A small image classifier, trained from scratch: held-out accuracy 100%.
Rows from block 5 of a small image classifier, named by matrix and row number. Rows with one number belong to one channel. Each number is 500 + 50 x the weight over its row's rms, rounded and kept within 0 to 999. All counts start at 0. Numbers have three digits each.
After each channel's rows are labels from the 100 images, of 14976, where the channel reaches its highest value: "peak at" is the part of the image that holds the peak; "peak on" is the class under the peak. Only what is clearly more common there than usual is listed. The data: rendered roads seen from a driver's seat, with toy cars, trees and houses. In brackets: how many of the 100.
# convs1: 3x3 conv (model.blocks.5.convs.1.weight, 56x56x3x3, each kernel summed), inputs 0-55
# convs2: expand pointwise conv (model.blocks.5.convs.2.weight, 224x56x1x1, transposed), outputs 0-111

convs1.5:529498530488452512525395500468437325461517549461527498500516503492459478569489492530523557557544565472500517406562474483515516424558505540581509502524531440501420482374
convs2.5:500500500500500452500500500500500401396500500500500563500402500500500500500500500500543500500500500500500500500428355500500500500500500500500614500500500599500500405421500500400574500500500500500438500356500500500500500382594412415500500500407500434500500451366423500500500500500500500500500500461500500500500500500500500500343500594621
peak at: bottom centre (54); bottom right (43)
peak on: road (90)

convs1.44:568495519550601557472527591563512509530428562585503538558498515548527536429560543537489517498556401486466533404488568551543500462497534500564596550504587534469514563509
convs2.44:500500500576500412430558500500500500411407500351416500381500500500409500500445500500500397500500500583500500500500500500500500500448357500500500500500586500500500455410500500500363500500378500500500500338500500500500500500500500500500500414500500500500500500500500500500500500422542628500500500500500500500500431500500500500441445363500
peak at: bottom centre (78)
peak on: road (97)

convs1.38:503475431500479480542396505411566429361532482489500539527505550493486437425494458441483469489420474445522459597526463490470463506527428444466460471458463584489397473461
convs2.38:500500500500553500630500584609402644500405500500500500492500500500500500500500500585500500500464563500500403404500500500500500500500500622500500500500500500500619500500500587500500500440500500500500500500500393396500500569465619583500500586500500500578500500500500583500500500500536500500500500500566500524500500500500500455500500500500
peak at: bottom centre (67); bottom right (30)
peak on: marking (77)

convs1.24:461507500485468431475449454479556443442480418507521535494560487491447412467502497504448473444373416442487502595457469454456467511527446465423463495478472521506336492462
convs2.24:500500500394600500500565500500500581500500500500500500562500500500500500500627582577500500500557500500500500500500427500554452500500500568399500500416500500500575446500441614500500417424503500500572500500455500500500500500500634574405570500603500500500500441464427615500581532616500625500500433633582500500508500560500500500603500500500
peak at: bottom centre (61); bottom left (36)
peak on: marking (85)

convs1.31:446527545459482491559393501472554447412463470502508463482403486464487588549471473433531501571592500582500511519449452459476497396494538592510483457456453518416581456500
convs2.31:500545500430500469394500447444574500500541500408454584500500500500500500617500500545583500500500500500500500554469390452500500556611500500500559399500500500403409465500500606500500500500467500500500500500500545500561553500500470500500500466472536500412595500417413500500574572500500500500604454500576500455571500500581541529466500500567
peak at: bottom centre (48); bottom right (40)
peak on: road (99)

convs1.10:530488459453457449521553447490450545509500484473508460630557555437458605484468491465455615506514632512560455471508442511489473545445555611496525440507454500491500482561
convs2.10:500500500572500500500500500500599500500500565500500580500500500500500500500409500500500500555500500500500500500500500500586500500500500381461551363404500500378500500648500500617500500383500500500500500500500453500500564370500500500615405500500637500384451603607611500375500500500500500500500431500500500562500500500500500500500500575594
peak at: bottom centre (50)
peak on: road (94)

convs1.15:564497466456476460497376507447487414442500486434548524531553578449494490502438509437528591519598548475506506471443521476387513574537469603470475435500537558476486455458
convs2.15:500500500500395500514357500500500500500605500500500500500500500500500500500578500500500619500500626500500500500500500398500500500581500500500500528500500634403602500500500500500500500500500419500500500500500440500500500500500396500500500500416500431500500500500500500500500500535582389500500500442500500500610500500500500500500617500500
peak at: bottom right (50); bottom centre (49)
peak on: road (100)

convs1.18:536506410498466500500332511491529315397511500468485456456479493534526438508481500464516509457507544466476446474498500532509500469475500484496505533501490431476457499354
convs2.18:638500500377544500500409500500500500407500500500500500500500635500401584500500500500500500500500500355500500500500415500500500500500500500500500668500410500500500500500500500500581500500500500500500563500500500500500500579500500500500500406500500500500500500500500500605500500500500500500500500500500500594500444500500500500500500500500
peak at: bottom centre (47); bottom right (37)
peak on: marking (74)

convs1.16:480452491475559523524617433466457528655577443542396550474500432398496456456451496494500415535500558537432463477477490451469444556480474483477520500520486501517563463533
convs2.16:489500500500500500500353500500500500500500500500500500500500500481426532404528598500500556426418651500500405500500455445500500500431500422395500500550413500393500418500409446500500406457500500500376451468500500406500500500500575500500500500500500566500395500500500500500459500500572500500549500500500500500500500500367410500500500570375
peak at: bottom centre (56); bottom left (41)
peak on: marking (83)

convs1.0:585476414500453516542431498500607382399537524434482486486486459522539461551582511473531483461481585443481566548472502513516579488442493529418484459552497490522462467396
convs2.0:558500572500526500500500500500500500500500500557500500615500500557500381500500500500500500337500500402500601500500500500559500500500500500500365500500500500500500500607500500602551500584600500362500500500500645500500500500500500500500500500455500564604500415500570500500583500500370500500500500500500636500441500500500604500500500438500
peak at: middle right (35); bottom centre (30)
peak on: road (88)

convs1.47:515532496503450512548473484508553489498524475464535496651523515517499506538449423518559672529583658464467527580500458453512475539537492547543453473481459508511500506502
convs2.47:500431577570500500500463550500568433500587547560613666500500500477596500500420500500500500500500500500500597500500500500500500410598500500500500500500500500386569500602500500500500592500500437500500468443523376500597500389559500500550411500500609443500500500591554500431500500465397500500500500500500500500500580500559500549438500500596
peak at: bottom centre (74); bottom right (25)
peak on: road (100)

convs1.11:531569509580594598476474529547500524444465569528522478481522553558547591456534542524497530476608431598493538454495568551533555530498487508500505533537593539448583552545
convs2.11:402500388585500500500460436500500407500500500500500500500500500500436500611500500500538500500500417500500500500500553500500520500500500500500500423569500500500412500500623567500381500559411541382500500500500500500500500500500500427500434500408500500500500410500500500500500612361500500500500500413500500500591500500566537500500500392500
peak at: bottom centre (82)
peak on: road (100)

convs1.20:570486485507546498474359487508511364433485556458530537575543513513500459527506514483501575478587585493424485500488529493464492468483499523524506531457525445449448493336
convs2.20:500451500500404500500423500500500500392605500500425500500500500411500596500500500500538500379604500500500500500386500500500500500500621500500500500500500500500500433500500500500592501500500545500500589378500542500500548500500500500500379463420588500500500500500500500500500500500500351500587500387500349500599500500500500500356579500500
peak at: bottom right (52); bottom centre (48)
peak on: road (100)

convs1.8:501538435548557519450373565566515418450477565534535440500453509602561511503562538523439500502564438500424532520411528556538511436480539500466493556524546434482502570439
convs2.8:425500500558500500500500500500635500365500500309500500500500577500414500572500500500500414500500500500536500615458500558500500500563500500500500500500435559500391500581500557500500560500500641336500500500572500397500500500500500434500454403500500500500500438500554500500500595500500500500500500500500388500500500500500630500500396409500
peak at: bottom centre (80)
peak on: road (92)

convs1.45:476578415513498488440463595558528455433474589522480466434464500606542409508542516431478455486453546425484425500509541503582540418531535514549490554459543458467443518438
convs2.45:500500403500500500577500500500536500500433500500500500500500500405500411559500500500586369500557500463611500500598515500500500500500380573500431500500429424500500500500500500465500500500500582500500500500500500407438416500445500500500500500500500500590500500500500500590500574500500500613441410500500500500667543500500592500500349558500
peak at: centre (33); bottom centre (29)
peak on: road (96)